python train.py --train_examples=97500 --color_jitter=0.1 --tokenizer="word" --encoder_arch="vit" --encoder_head_dim=48 --encoder_moe_every=2 --encoder_shared_expert=false --decoder_width=192 --decoder_fused_qkv=false --decoder_positions="learned" --optimizer="adamw" --max_steps=15300 --final_lr_fraction=0.1
Rows from block 9 of the image encoder of a small image captioner, named by matrix and row number. Rows with one number within an expert belong to one neuron, the router's apart. Each number is 128 + 32 x the weight over its row's rms, rounded and kept within 0 to 255. All counts start at 0. Numbers have three digits each. After the name is the row's rms in percent of the matrix's.
After each expert's rows are labels from the 100 images, of 14848, where the router gives the expert most weight on average: "lies over" is the class under the peak. Only what is clearly more common there than usual is listed. The data: made-up waving flags. In brackets: how many of the 100, against the usual share in percent.
# router: router (encoder.blocks.9.mlp.router.weight, 8x128), inputs 0-63
# up: expert up (encoder.blocks.9.mlp.up, 8x128x128), inputs 0-63
# down: expert down (encoder.blocks.9.mlp.down, 8x128x128, transposed), outputs 0-63

# expert 7
router.7 090:122108162147099175134164135170148104114128161090100169122170120173118107131109129142142158129148137175135079101102197122066142130243190163110089128062090164125150109150142102098174137079097135
up.0 113:099105088070148102171177168109118132132123208130112175129214091119139082145116110127176183084093126080145126175147091112121172143123184125117133154143110083121130197168119150076127150179053097
down.0 113:065081129060167121125179101150095178151142167128137153144145088111121131126192126161119127161112088142114132159091101109158110132084179118102158117177153144087119167121083134050112150161112102
up.1 088:147164179139132134153126108126054165101211163134130172057071154076120123101100125129076056125148055114123153127113141063106079149122121177125141141131135126125108188212101114129128184166181166
down.1 092:119130115129082097132102185134116156138086091173061081151137150119175187162118143161145132166118146109167082100107110141159115096083121145058121076144093122109137124134111175169178145165104145
up.2 096:098146136130088172104108114089094100137136168129142111096130123098118099116099140123157187107144093158107124090208135094128122136127161153143103163107129108141105222165099083075105192097109182
down.2 094:110108149173111140126166163191090181161139139126078115089133146082137131158117090162122091117140070200137054152119103135107128130160141111108089121170108162114099088079122102119140091127079125
up.3 094:126160166115099154099145127105123092094117146173136159137140192162090195178124129116105128145174128131127139110103148101172109092091136180116111177177154175086233137127123135088142129118104133
down.3 097:187085094135156137086143096100141162142127173169151115110151111095122083161097157098142119086133119143159111090146149101112176166161157108153051158173149205147114098127144109125065084111107163
up.4 101:151169087089139172113123127098111109084145157141160142076116181127110163125077132086059090197127157113172135081170078122176116107114134171169146176160158164127162173175125114113082150101151152
down.4 111:123108153145079095069116108086090152109150137156198145121150126051107106185145177081112148142139146140183096099115133143116117158114141194138077149183181180124146153150115067154067155137121154
up.5 094:120134076066098136137155112118125128120124117169119142182143128235144141166119133132101110123151167107165113147129106139142108143088148135127180098108132111077191132142156191145123130176207119
down.5 091:178106085097111150162133076098137108121121138118161136150105159133121104157142128094157142089070173096168184108145117110138174127126087148169130061086126103151095113161112114146126091131176151
up.6 106:102102148138163098165077160119186083100129094134156146155206129148165132120131191120148151117130143132092148125088103136113166123107140122169117084113151140081170105200134129141144042152116096
down.6 112:136138146119175145135124138162124105109089194144094198103099141101074150110110079136145110142132092125101144136148127132121224146111086105109098105099123122132041176113142156101148107113185168
up.7 107:110123164121093112144152145107136045071155148131093161145160090139172123143141138070142148066143118117171100138112128076122136195115158129139108066074118091134169178229105117119124120181093137
down.7 115:141083142171118117156126112115117204119166132120115148187111101082109198095139064187119124096079114178137110162127122131155133161120175065086145102125118161122072068066155105109090129100132139
up.8 100:099057126120159135138130135151165083129108123205109065160164109137158129064075160104132123151085115177117105142166106142143128102146068112072080166087092155143128096128116132121103079177077122
down.8 097:135116139151125159130093106094113092145101117147169153126135159174149097200192126111079112085192173087149136094087118154179174119093121098144161129071196201154130076090134104100114107141158084
up.9 106:112108120114114100131136085149131139076141095150126132121058102156210149113125097104141092130116111119078186130093121150165124167151134127128120098161109043137108142152103109120146046167120123
down.9 110:124152099040119113159138162147139097164142130100131125215109085123198136157148114142154143088067146103104174133130072109152123139064147129124171123105090029093059149105136171121120098160181154
up.10 110:145098171151200134160125167081212128159101139096144165102210054133098112122128165141146142111156163116127113159151084145095107141090121107171093086125181126152171142179138112108145143152096075
down.10 112:132098169137187159124119108126180142141111118110154160127143132109057155111154133152154103126103123120087078182112132164092113156074086135118095097113167157084112102119165118104115140163118124
lies over: flag (88 vs 45.4)

# expert 1
router.1 089:121132114099130112162113156182064090114147087168130114182190145153126107105098123087176117143154128152115109141143133228163141122079110072133071150151162126136111102089143176143170080115160170
up.0 096:148140145179087134147084132153137124097066087099124113108109164100138173160109181062142170084178131137174130098159119114150116102106084140089094082149145134138211063189101095105130157163095112
down.0 092:136179112194127091122088189142119136115131134155099088107101139093120100119133092036153108156147163151129049102103145072161140073169142170128108151186110158125144136119167123141199143125130150
up.1 104:164128101071115119127034090132113153173089120179135136057075114109151154137087170154144192158163122098134131084099093114178098081134132142120158136141126157129137153115115068123082197153094100
down.1 093:111115140192112143110124165079137108168075129189133110157152114119178129142146087121066073117096147078182086103110122102152137094115092122057118102041126152155114141113146119111146184119144138
up.2 105:076086137149118124096134136146193070095174142107133147156151083120114137193120136150047160125080199142169112118039097111092131099171198159070121109128145139143165101182116141157152121101151155
down.2 106:147147068112106138165108147117080134069081125095149144168114134044132170172118085109145134150102158168121098178157117119124161073127142101110133104096103128107112097174105153173137102148187148
up.3 089:166197108114075169145165127100133203111119111168137034079173085110140109095120118130108087110129122133070106119132090144107104141197141156132156082155120145127120059140100137174191116113111080
down.3 099:098124107137108093104115162065134100087128173119195148122098206141124112161137170133088156146160132125141178086109098120094152122156165166162180172134142113163138200178125106142102162121157130
up.4 093:127105151100119118167079107099197135163106171140210147099171158123070165057132181131146116085123106089107150125097144126130045119128124108156125118115197113155150137089131119140171172137122120
down.4 088:204107128170161111172107087118204195113122119074113155109093058133143137119139137143142124118093114201063098146130122106136126182127146121117134091086072154132112061106146112102132162141123079
up.5 095:111081112099132138181073062166049092134187068124156100177126129161152108110098144104118156167159107137079149133164169160147139098115102131124120139124139166057141091109144123098123119106151084
down.5 088:133073162144165094080189141179157103155162128133022133108160094129125126166077093139193159117093110173108142132131134166105150108126126099123104124126100097196111142174104134089132088176096162
up.6 097:048121147107175136156111137123141086124077129151161081162187174132134069118105145116138173098124128124096113092172150076129167142120171148080069108125092152117132180142060122130111107089114163
down.6 102:093131155140113166121100100123111098132145201156159223129141120135156129135114131126093094093150120138186146136087093152036145116117125064147117104136208143158116131137101142099093127138160144
up.7 097:141124143108128132113104083155131084120111101167108222140135150178184077172085230142162179132156143136117167116170118142089142128126097164162131101071120148125218101111109111096054129161112135
down.7 108:175170166199175089118116150127148117119112112181083124135096148135127120117104043081122106093125121079142111102159145095141172128043044129090079099110103128152103135141190080105188155139140181
up.8 110:138070155138111120186017100147130120155114090120164100194096113149170148108078197148156170123135142156127117111144188173116089112147091072113102147055136142137130117084153151147133131129125164
down.8 113:205106158171142094143113169086191129098120117147109120066090107117157094151155101121167116026119130129115157090135163095138175140115147122066119112104124149198091107123169123078089112144090107
up.9 098:124093132177107160126129092125170132103089108083211127132101180076053174112113128065094107089151157088129103129106187107151112136126137131117109128072119154116160072150145088122162116095130142
down.9 098:160100147115102094088155130167162115084109140150000135125131119145154132107140102060173160178123158166081090156110085117087121154208146121150184107107110146095162141124113137105208129189078090
up.10 108:129134130124087181111153111085146116073090144148141152123137148179118115133115137116097152133180139081172099072144147006113111135160154178086133078137116227132255176133142149171125128134115129
down.10 102:147103123113137170071132070100095138155100129175157097078113140123145120162100117102150122126141169088137106109122168140125152151153082147133070139127149173128105109164151115181090110133090145
lies over: flag (91 vs 45.4)

# expert 3
router.3 114:132178063143174083134129142168125170119103144091127158157080153101098129129163066134148177158144162089156175132141116101129172132093116112084152102148078036158106164083133112109158152065161115
up.0 086:164135145100115129133167155047165116098121117143184151171145145171144101130114112004100080149050167133153078092108144113133117091148142134158149159122156181086132092158120131120157141123144169
down.0 081:096160105146131181107104094126060151166164140115162115130166102117163110121112187159114131136110143152111147112113164120127105108181140109124146208110127135151123079104095124121027114064130151
up.1 093:158168117114131126050102089129122111122123127149105138149170108161127083103126122129080110141075132127109129154106171193188111147144112143179152179185201192055144038121115125135109102127094084
down.1 086:137071084174115150094139151091116099139095152072161147136157178093096149131158154134104131114100117116123093056120138138068112126184115119080165153190120146086100096193167075163155133099165109
up.2 105:130126181123117160124115064133171146165106172099134109109135110100099120094098155116127137095152197102111053104142115138153112151176093200178111100167179191075168142125099093138152182130044080
down.2 107:136158142146206128124154079157112149112147126102122093100081106170120111136151171145133115114181147098140106111063133085127153121170140091154086119092134174134134107112141170121119117088088085
up.3 102:100083160082057157099070163137061115034193113182152145123136131125120120136074143115118168136184082129173123108129188109105082109096147160113134118176165150144194143136083126168134150106070157
down.3 116:161101188157132187125168071084108133093204146154134171125121114102131116157115132134129088092095183145163097134110146111121099104166157141063111194159161207125095099169095060154060112071064111
up.4 108:099152189141132179110116130098133137139125164149146052125182108104163128087109152134161126081099126133071097101102157138138057156120090141113098147102118146107115111146092127160175102124077140
down.4 094:191087142108127144091104103143151108161111101111109193072095140140133145175127089076132158111148155091102120145150117147071137143160115128149135098179183168121107080160153093170136113130094079
up.5 086:171132141149156131087112144139155176115108111164155103139138088182141166113137162105120133127202140182086089151047092118118094129133130150107096119129136181090171095137116065058183210150084100
down.5 069:108119127159107097112048169113113170141113137100149172127112114145109143148089153129120179136191034176129144122142195117076125130102210127137129114165105140166163125147163094092099121109158152
up.6 093:080095167080097123131054103136142049122105146127183164161148098144118143173139142112092160139119122167123091116118145099124133113110135080121096132116216143078187146152130120100133138133171122
down.6 102:085106102123130155101115148114087073162103200128144151124158197134118086165119135134116143160062141114180189065120159165085180137154109148116123133120144076131097169148112148135104116108190154
up.7 104:188126139140126144137122042100176140149113149083181155108127078126130167099160130139141171068107103164130146073159106139066140201147075164170143082104121114121095060147115051102144185096138093
down.7 104:207105134182092140135112141096186142089107095112077160122065146123140148123104110163154072118139155099198100156129121180081139117125078071119102085121168129122126123109156105123185136129167145
up.8 093:104157123137086183088174116105134157109165080132141091139167125153102122077094140168068111134138119125150123142110188128117074104146111181097137182151115167097139088147095149162113130083072159
down.8 087:120138133140149121132088164125106079102164155142159121126121180085121133144142077122063093179089149087107143126117093113117148107146111156107159114119167139139108114170139155180189111123183162
up.9 095:119098141174137145112066150139100097145159099135144132145148138174194096190131157172059126081173085126104166116113122097117121127116121125077118110101170134152155053091071102123117128087095121
down.9 100:183159168140142117110104128186114172138163121160118073127123103128143164125171088141122127146128082186090118075125110127142121162119130130104109161072096164189151078094151143172155137105078122
up.10 107:140134128134127160123152134121136117084081104119179200071142097171098117088105131127082153125152063151111161117101182156121129138140163123150160136197158161036116116195137145085131100073114137
down.10 116:096074125105086181110127174135128093154133163157097128120179149074134144137144139154074133101079119130156088122115133134074116119181155150090118134171175135102087102112124149155161060120136154
lies over: flag (91 vs 45.4)

# expert 5
router.5 103:151175187120084138071144066123086118111125097087172181119100163107148150121170114147151125150121114088127163093145121146130146125114119193165181158188164175076134119137125071127102142143102107
up.0 104:087126125101185111130113154192172183141109133134081071120177132107081151105110142111163110156112117191116133128149098134131107070186107137124096100102115159138105104189079133121144115170073166
down.0 102:167130132141113096146102184168142163125083103096081116127119133065161210064130107133176075120103084158112119115151101121150115129151142094107133071088072097116097135090140135176160102147110142
up.1 097:073114149153127101128133147123142094118166173166186111103128122147155093180147127149060089065164105137107141139121138156160136126079135131101087153127179088125127108091060161111074113087168102
down.1 091:112122132077125093135186186159126195081142118126062094095135137072088145079120132151164119160132057122128105176149122134157167072161173116152160091133074105142082102074145167152144103149097100
up.2 090:123111178140172125141141137140153120085166106155169152111127126138105153150133151120087085101170108159185162137106091103066087133114128113109088109158173155147166164138129145097071146098155183
down.2 087:170081154078118123156167112085154194101114089153078154123092110131167116148098092201123044120140100070171162135141129127121129143087122095087160079122171186122084138113132117097109122138074065
up.3 096:092131184123112101162141123135123119099131135120098126171174114159133113155166133106102111129091167119104115130097204128149113176098152192098098165122094135049163128221145153124104100165136134
down.3 099:155130141095129078161130119187142157130177097163094118115085093101135125138030130098188122120195157126125126164139148118170130164064109145137115043120101103092150148125097154131147096159131134
up.4 103:120123153139139114154073137212162088133130153165158120120133154095131142145131129103151161036135144194151179070099123056146110142150143064104090122133174132148116078128105128134144127079072154
down.4 114:163099157146054139171083168167194078146102102093089129144140107147120126092114098110127164076101106164143090144120173126105109149167174055097121079073127093139110062075179150130194119113169149
up.5 080:119078109119125094100133150093187129127115120129168108148204106143112085115127135059127166145128180151105066138148167146096114155127174164131095117161152139118152107094143115194128127083141122
down.5 076:133089107171202128068123144077141124119134131146112173133100124172136075159174164139126088140129110133152145150132138166067201128117090140099112080114148160128105108110163097120100101110094106
up.6 099:102087096124126151172126143126142096159131085163104132174147108169128144130108205128098129148107118138157078140083132058132091116076172136065056133143113114116129116169147174086119112124107159
down.6 086:113131150104090162212089142143154106127100085084095107097102110117135188117169162214127098091119141141112100176124137141188080116126179111090150143102116081112111098064095173140093108128145110
up.7 101:106073072139149158164158125116156107145143073155127108149144110167127127110095182147113143134113125127117101139104151139109093129113128124085027144148125089138150103188178148073130089106109183
down.7 097:107177151112106136192093141172168112106099083120077082064090143112124186086152163185127080113149124129124101164124110108213049102130132117090155144120080077142143116094086178170128144127128127
up.8 094:150090087156205082120143151127170142126179149098096145171158147134083120083106118143095129139094095135173174142161151106141126135069131075147149074153122154153112087151204128144128106115175155
down.8 085:194130105094157165130176063049207174054134164159119153151120089156129137089130120151118065104083106098124126156090114145115176192107126121136153098111125183144117112097178099148095101128097120
up.9 089:109106131078098180110107073108075159105138117155150087137150069154152150110108168131126138163172152160124117164121170148164101131157098137143126148133163151110175071114054168137135064096095112
down.9 102:098140124140084025101130168105089192136138156143114156159132111136114101143111168112147191171114084123183090110128132180108201103124117106205136148194089110116100111143192101127119120121152195
up.10 100:067111125121140109114134178178186159105112156149098073105173133104098132180114176141112141135121135185128129122125107135156122092160118176120091127088119152151119085198051142103125115139062152
down.10 096:162122140122080108150117189172129112146074072111069124106113166099147183088111131161183097116131088124135134141168097123140121093155120115122130079115074087125136136092122146171165098171135132
lies over: flag (100 vs 45.4)

# expert 0
router.0 097:151100146166138178106088169061146085157107166138106119100110169179112102172160105141097067121069052146071111116137112072128124096133104102095125136087142177137137128152180153168100139138163159
up.0 094:142108152141131134146123138111086134154170116131162132106091140112175137140107151204149073090106137167118193061172102141155101117117135085166096152185142122145102117133119123061086133099124143
down.0 089:110107110169166097151147159207144134141113145053088100106118102091099131080148136166124126111119169144101102137153085060109138134198205108122117095146122129117111152064159181148171153124106112
up.1 102:062114168129102126138112093129078130121147083135155097097099123140153121100086126102084086137109149118105154108144184167151124154160155174180117112133186123146126096126076123152087106114183152
down.1 115:067145110129152078115132112155097110148142108139132109168174117110149153122146122067098139146112193135192141119079124108162074163065100160101166128159125078115147177145057102148106144137109146
up.2 102:071158135082146131139142141104138156118124176205140113137139152076119181145147123096146143073121100112142208160102070087113102096097122133124143146087127084193177115093093146185051098153101126
down.2 105:130132105078141145136180104115182144177129221138136155183124126081100076153137109222150140144047120083104143164108143135082174135123159079145140085083116131150083129086131169106135132162173122
up.3 098:118214132122159105114136126083144121131103107181182165123144122145089190054083134089110157132131131169114136154156105171114164162099155097157113188129164135116154135131149098135122116096158164
down.3 110:165157168147129106101131072067099180087174120181180168158103131132150187148169194100155118101129116149171172114107096163139091180108129138158129098094173160167169108111084080155072138143084120
up.4 100:056126132125106126102132094127145133116180118142175087183115110142150135114137117102059111140080115160101185111062178211130115204146123138181107070115159093169096130158081105145096088123163152
down.4 102:098157103156161076130109095092110135142180099088133124164103138139149158148142125115052075147101190115143140096066152118166087112100105143105195175119132121145123152175111123118075198113155130
up.5 105:163081091070182149123157076105162095093145145201129126096123122168136102107130132114125159113111106106075136156098084147129070191130153159162091115201126136087165174157142131090133071161034102
down.5 092:073100139124144056118072209140153133145143174148125174152128100129097158134094098119121193194145069167078131164135145156112184139085170165141138101128113074127134166118112174093114147171169172
up.6 097:130154132064111146122107107123100127113127123121126128109153150184100155107181132116119101176110145095175110084146115165150066121114202155139100158093138082162143172120099107135121151112140111
down.6 093:089178157163180094117128119123115139118129102113163092103097170200102144130109191115077093158124113155101118159110112160124153147089065144125094139118159111168168174140106119157152175106118189
up.7 094:091145101092192150143109143090170178120105119156161076153167041134186198086119153124130126124114126103107146141128090137107094200110138124098100123100102081141150167167109176165092055123063110
down.7 088:127125134128107133142086098169141114147153098110128097126109096139155143199155132122107141131128186141144150109083111109160076089081125169140151131139159126128160119144114141049097138189110047
up.8 111:091118147057143130100116079127078130100104136153184111112182077134141120155109159102110193111152118162133101114081120153130091170129185179154140116137193153086141121152049102138161105163094066
down.8 066:169173158109169109121105094111138120093162107137107103116093080044085190098108191117048102180116173158119117137129097086181143092093129124189158130102144186119122126148127114128091140132125079
up.9 102:126062133072205110117145108132181116071115162167135136094135131161156094132135134117138158161118112125062179132091106158102118150130178141176102132147098132112167200208120082088114075151039094
down.9 101:085130157154105080131069171101143135108121184135120186148126098142149152125136155127108152097167101164101105142087195135127127221124204145138154124132119083143141143072136152117140132140161154
up.10 099:152140178122110166173155097096173149140118139146111107100136107132107130118124144095124101102134114098121100144102125129178056199111100127156120094178161177120163149173164149186124114205102081
down.10 097:155113099148159057102152115082188214152115097101159155173154092169097139125168156145143167133105130119120124154136081123129122121082174106193173094088093132149138082131180120085116162165159146
lies over: flag (88 vs 45.4)

# expert 6
router.6 113:118118144148119113187112123118173149125166081106124100122110093125133126165117204151143104109134133129183104164094134075088095117093142127119098117097120161107100105122151146089067108179147112
up.0 148:122118134130098137159114123110101108102119107126204089109116178119122128131070201105160101152151068080117155117125100120182086139091169146171117152104112107083105140121103058149134113108118140
down.0 157:134132119137126119129133130129121142129133133119129132140115132126118131135121255137128121119110129135121127126126121126120128121115127114122141123128130137108114138121144125119141134128125113
up.1 146:114122126121104144169113126116098102099128111134211083113118179124121127136062201099151101149147071085101161109110101114185086147104157149173125148108121106079109142128102068152138125109112138
down.1 156:135131120135124121132135130129120139129131131120130130140114133125120130137121255138128121112109132134123129124125119124122128123117124113118138124124129137109114139119141127117139134131121113
up.2 092:087132136059098161105105093099107136089063141142197104108145173159145155129101136102171158113169143142145131070130079144134094151139097185116131120101158141096188208163062096121156157154090141
down.2 070:092136146169116146132139147123123188149167184130156091162150174059138103141142107151104127092151121061169096109114147154114148117151131137083197114110163166175132077108132114125162143132119084
up.3 084:137078090090109136113113043145158088129091166123144128160127135159184175075110126085108108124140126105096167058143127136168103159144092103146193115098168082092127176083081126089166173145148163
down.3 074:193152111159129101124147089110147100105149166142125179160080144105113098151137143142155154041151123091142166131157068013109203130134172128123153108162100172129076169151173128133158148117148130
up.4 075:092143148158138174072188143080093109156166149171165143161142111074149122100051127125049091134080178151152187099111070113110117143156116126105122118186161125178138159147055120137116139106141134
down.4 072:117122142120112110107107161112201168160144113147141124089136112137105146102119067146081108167141109107166148145119151170155105103106101131153146055112156102176160085173118173111139143184154169
up.5 082:196147109113098133102170094116125185157116108189155114069125154114120153105122085043162138124197122140150099114129153229118125168128106154157116105171161150146118091098105109166137142136128106
down.5 086:122103137177094159111125135103109176136163104130176083075169099106089131156133000120107139114170126163137117136096158140117107099134149193095082170137162164170162107135134101102080126119106112
up.6 100:149128114163133129123112115117165127120118191176120142168121145088146229041111138112093125110034088137082140093141107108202146142143156081137119178127084130070111104118117105161096116070109168
down.6 119:164138107139133119136112124147093136127160130161105088105115126145109122121115255103116111155161108164121132124114115103127113155095123119137081152143117123118149163118120161165133138109122154
up.7 077:105064151089161152162115080184159110115148095124151091140137119103135123115069174101126185123186131104173124109126168142101102130090141141096057128130111124168123178162086124166119135073099159
down.7 081:156113127154127140052138123126104159138161126130154119139061131088143138150116255121128106084155134168078098124108153119131102155142119109110118118133146157076133131127123159139149157114113104
up.8 076:171124116133117102138079046179199132181110097086144109097100128140122057102085196125185169165189143104152126102120131140138081080136158111142147108115114149178107112092108070116125180074099098
down.8 104:147126124134133131122154106136102096137136123124131153159089154113132129138123255137122115089135125129108156114113091085129122118159113106127139133132112158104104153129126119125146140113118100
up.9 111:116130112099125108081142134120147126106110159161163107123179152133124133094103111093120148117100157116121117095094115162185094159146142153121148131156136121130164121166084097219197130091089163
down.9 103:101100144098124166138131133141168156129151121128147104103162122127126107118130000131133167126150132121123117136115158137104102138161164159115129110135121112183162100156104135110091124127098130
up.10 080:132156130183142087059138100078140178150119100094121118115152126115122159090102127133155121129142130194090069138152155183095138155160154092143079123181138178096152117180110121130117149079111113
down.10 075:158145117124119144159152109166113027093136052092088101146100185094166140119110138122101096141099194094160162088136123080129137057146086121174144168120091116185099135141119139186140110081111128
lies over: backdrop (93 vs 53.5)

# expert 4
router.4 103:135084100083123121146116106099168180144159079186117050112154062097134165080095174122079099134107149125129116143124129194161057140134127119166165094124151110154105107159067166175115085159113117
up.0 094:163085153158179132145142085132182116119163122101128176133115130127080162101126075052099116082113120158115157168095208130135152132123183116125124129147203170120127121140185097073141117087179160
down.0 096:140149142156161176148152080157170142199180156082108174143152122120119065121146079124171099123064137126060118155113137129077141163145125108085127073117106147145127086103113099136129147087094092
up.1 093:103104127104070120155056131156192126126114126146136122096087138130106183117143168149114136090155105138194092110116204082151125058116149092115079147086112122122109149148107141115074188111168201
down.1 086:154130104141134123168127181123102144148063124113125088096126146105111137136042141114133123108193161157156099119206138097139069137096117153156061172143081087126195203132118152130103146160122156
up.2 099:145144160124188098173091126128163081191144183170111136130150142180145113142113127125125131094128119068171197097110078076188100138077130139104128155087165126167144178141115113084120128174119113
down.2 094:162145166105175155120152079189122121109148161090100133090067093096070120088169089083141130129139150182162180092065144086129160168185131129156066116174142159136092137168140151125141067095117116
up.3 099:075117094128135158160076061177157154149128137149119115116109113105065205093100131131113100108164089123159157087126176102191092097077130103111083115121130133136113153183090130132058094087137209
down.3 095:127127122087087155047118128136108138167107105090149074083138159129116123103108166142130111160131180135120097103187122129162048162163101195154106143110090098112129147109096138107116116138106083
up.4 104:132136175158149103114100160115174089110113086106126128134200094169107081124121154091101176136168107136100099191109148125098121129130137210131146107080128154084190140171174123159170100190125119
down.4 109:122070143130125119136110060128156170174132094105118151170091121134133139140134075202157095108123150114121167144099141117134115166077109100143160071114119144143114129066114120123127118137101120
up.5 116:117082123163115089159068207167115103181138150133128132107126134099091135122130121131133120093140130182121140091117131058144118094156201115119106108123168101173108137082113125091197137082145130
down.5 115:123131154067121177182089065160177151130119107092178108100111066167100186086097139174125121100156195119128102165150168102136065119131171138171083086056108116126141089131120164111101100127152135
up.6 106:116173105144116142169085092141098133082144105142137103180083088113122203125089151108076181171156095135179110100138150084103076063080101088095131136115103140126155143130167138143115165132178179
down.6 110:139127116141094184073126139146109163126061115113168088112107214066151128172149189120165092104161178191161090101067154111117063131125117119149066175107084150125136127098098117128092119122099113
up.7 084:124102131092088159113177070125123173135151152136124128144146119116172086148133179154165121115092117171130141141157165184073181160188131098154110142094172148106093062132061142111066095108089109
down.7 088:146146107202144057091097218138109103090159117077104158139089145099118123165112135131150141121128107133127140112125161082133160109128148166119106167165098117121120168165208096099148124107131157
up.8 104:153131108166136105145050194177134086159162168119133156111125115118122073133111110111120141096146150196130139100110118083108139125143175117133120113132207119177126088101139158065166150086152099
down.8 104:154102120086126158186081068178195134137118106080162149120098079174094187100101104165123148077138149136124123143151152127114139142093154118131105081085116124124093100138176151111111095146145148
up.9 101:195096128151210175140101092151144052110121131063157210138083133154149104144158135117108112132123144208118132162091115147056182156136125100147121132096172175110107101145147097084121116090160128
down.9 115:163129104187153151129132124155142112168137145088097164143139150120156097148140114144170119092047107133067140108152103144101190165113088130097124104153150163073075110131171069123155157140067094
up.10 100:156130063130095153155072158081119152135115100152133098151107100142140125145090166148101123133137121173113086130126188105109073156067159119107096141143073104150132150110147145131128134125199144
down.10 098:131131158111070119145126112154111115157099099132143111105182124118151162171210133123130138075136200160136154101093140157101065152092126148160114136127146077181137100109099121116110100158166069
lies over: backdrop (96 vs 53.5)

# expert 2
router.2 088:098117161132131132084199155110122069109161167207098122110182070112157140136125111102101092076135130146100075160106105097155145156118127133132075145164138139122145171159098165104110154202070111
up.0 120:103138132115157077128157153147143089105127154195137078143112124096159148105094135115133215078089129106112091172099122147147169096124133105104073187135122096118049144144085122153135158159058181
down.0 118:139113152092113160134131119145099110157075080119082112153083141111140168101148131130155114125116190074088126152118077142139080131117064099183114106126113119112072108132151165194150050170106119
up.1 100:056133126126205150173119137182147082082114146062140114130152126093113100097133168115107099150125146124144106155106119103084146127129099123077078101084078092109125146160101141166097077072133149
down.1 109:190125151175079200139118081068138154132090109091142149088084143127144165128138173121146085090166237101155092104078159064071049128142113124087112118157131151112155138124157092130108153161154106
up.2 101:114110135164118169182131125057092134145081146105150117092181111146085071119112178156173157117163162126166129125134139116149068191128151163128058075124090148110161153154159132135170111108184143
down.2 102:166076159152099157128119094131105157157083095114128214134149090162116121111122106151102154111182090128141092111118124143107134168114150084117145113169166193134114088064132105082084158121115027
up.3 094:092156126054130183114119065140105138133117124175163114101118162143100147118114153140091138198181120108135131070127134122140034105132141134122147094145153188112205187128103115142129106100093125
down.3 097:156082063190131174114141079062105136167114139139140148088123138138163107170089090152078111085097166096149138068136131105123195138146145142090144147179152193175083108134163067146036156106100126
up.4 101:139114132137165075189144136139153160146112061057135139113157120166115127140140155175067141166148153053142121145121086152105092148113145103130146137140121121126225114150152129179143170162083080
down.4 106:102142164172139128091148159121127082125094068086091095158133157151098165112082103100109099141138149149090068116147124087151117052178066159113163110079118165109127140145177053113182199123134109
up.5 090:134148154197100131162156152089196085062143143061146131135148192112118111162140095157077053083136109142136151157120153158175171136082097169165158151160111121109122124163099115160165143141180144
down.5 090:152193149125105062116069125115123181105156146128164116136088146139140145098103143132196145187151131122129136113150145109139122094096136154128094095106092107142176158139124148113186185135144133
up.6 096:107114154101135155119058077155097142114095110088177165106104156187132164143112198103165160117216107103080172120139117109149119105116151145172144083102173135115169116120091092129106142123118136
down.6 091:129122085154132151098113106108143066134073159109123134175105150147150154134094219134080141138092132110120155108113095111127139154118119109159153160127169128068073177088119080123177163117116108
up.7 108:088125150096116198114112085116119187102113134165160142087095170142132169103127147128091089166179141123130131049143140109109035117149135161104146132174145175127167193131077123138109137086114151
down.7 120:161093058164142178119130075048105148117152115167171125081104127126152107159105127135097101105119160110149147067149175108128157126142185139073124154175166198176107100129166079140031110061093111
up.8 094:129160122132040132113137144116136114083130134122133106130114111148173168129095130169083146080069084146129088094101105113108141161137151104111126163149112088108087135139086136142143180138096178
down.8 098:191081127120100100116117110180139128156068136139082125142056103126165135150107082127143176111126127146102114108154108112227097151121132095154146101080092121130123108090133156115202136151117104
up.9 106:146141139133128110158113070149150115066154061111122153153121123190198131141132184154166132103190149122163169124116121186104133130119095076138185072103131120123132091151130074147157105146142116
down.9 091:143183110115140165156155077144144105124130187119136125116049193188140127106107104090152105151122132093140170067156091085086183111132077111122097131071100094189099186121125096133162148108143150
up.10 105:099159098104074183125141125081104158180145176140128088111207184151104078175163145145176094128126151192146092133114143143169095133166154188200114169113133160139150108109108140101074139123088142
down.10 106:175130158111147079111122106164162167120133108126141195138135072105137116126151113109185175130123097178080075170125142202107175169103153125173099075131142144143094116093154071118165133143119126
lies over: flag (74 vs 45.4)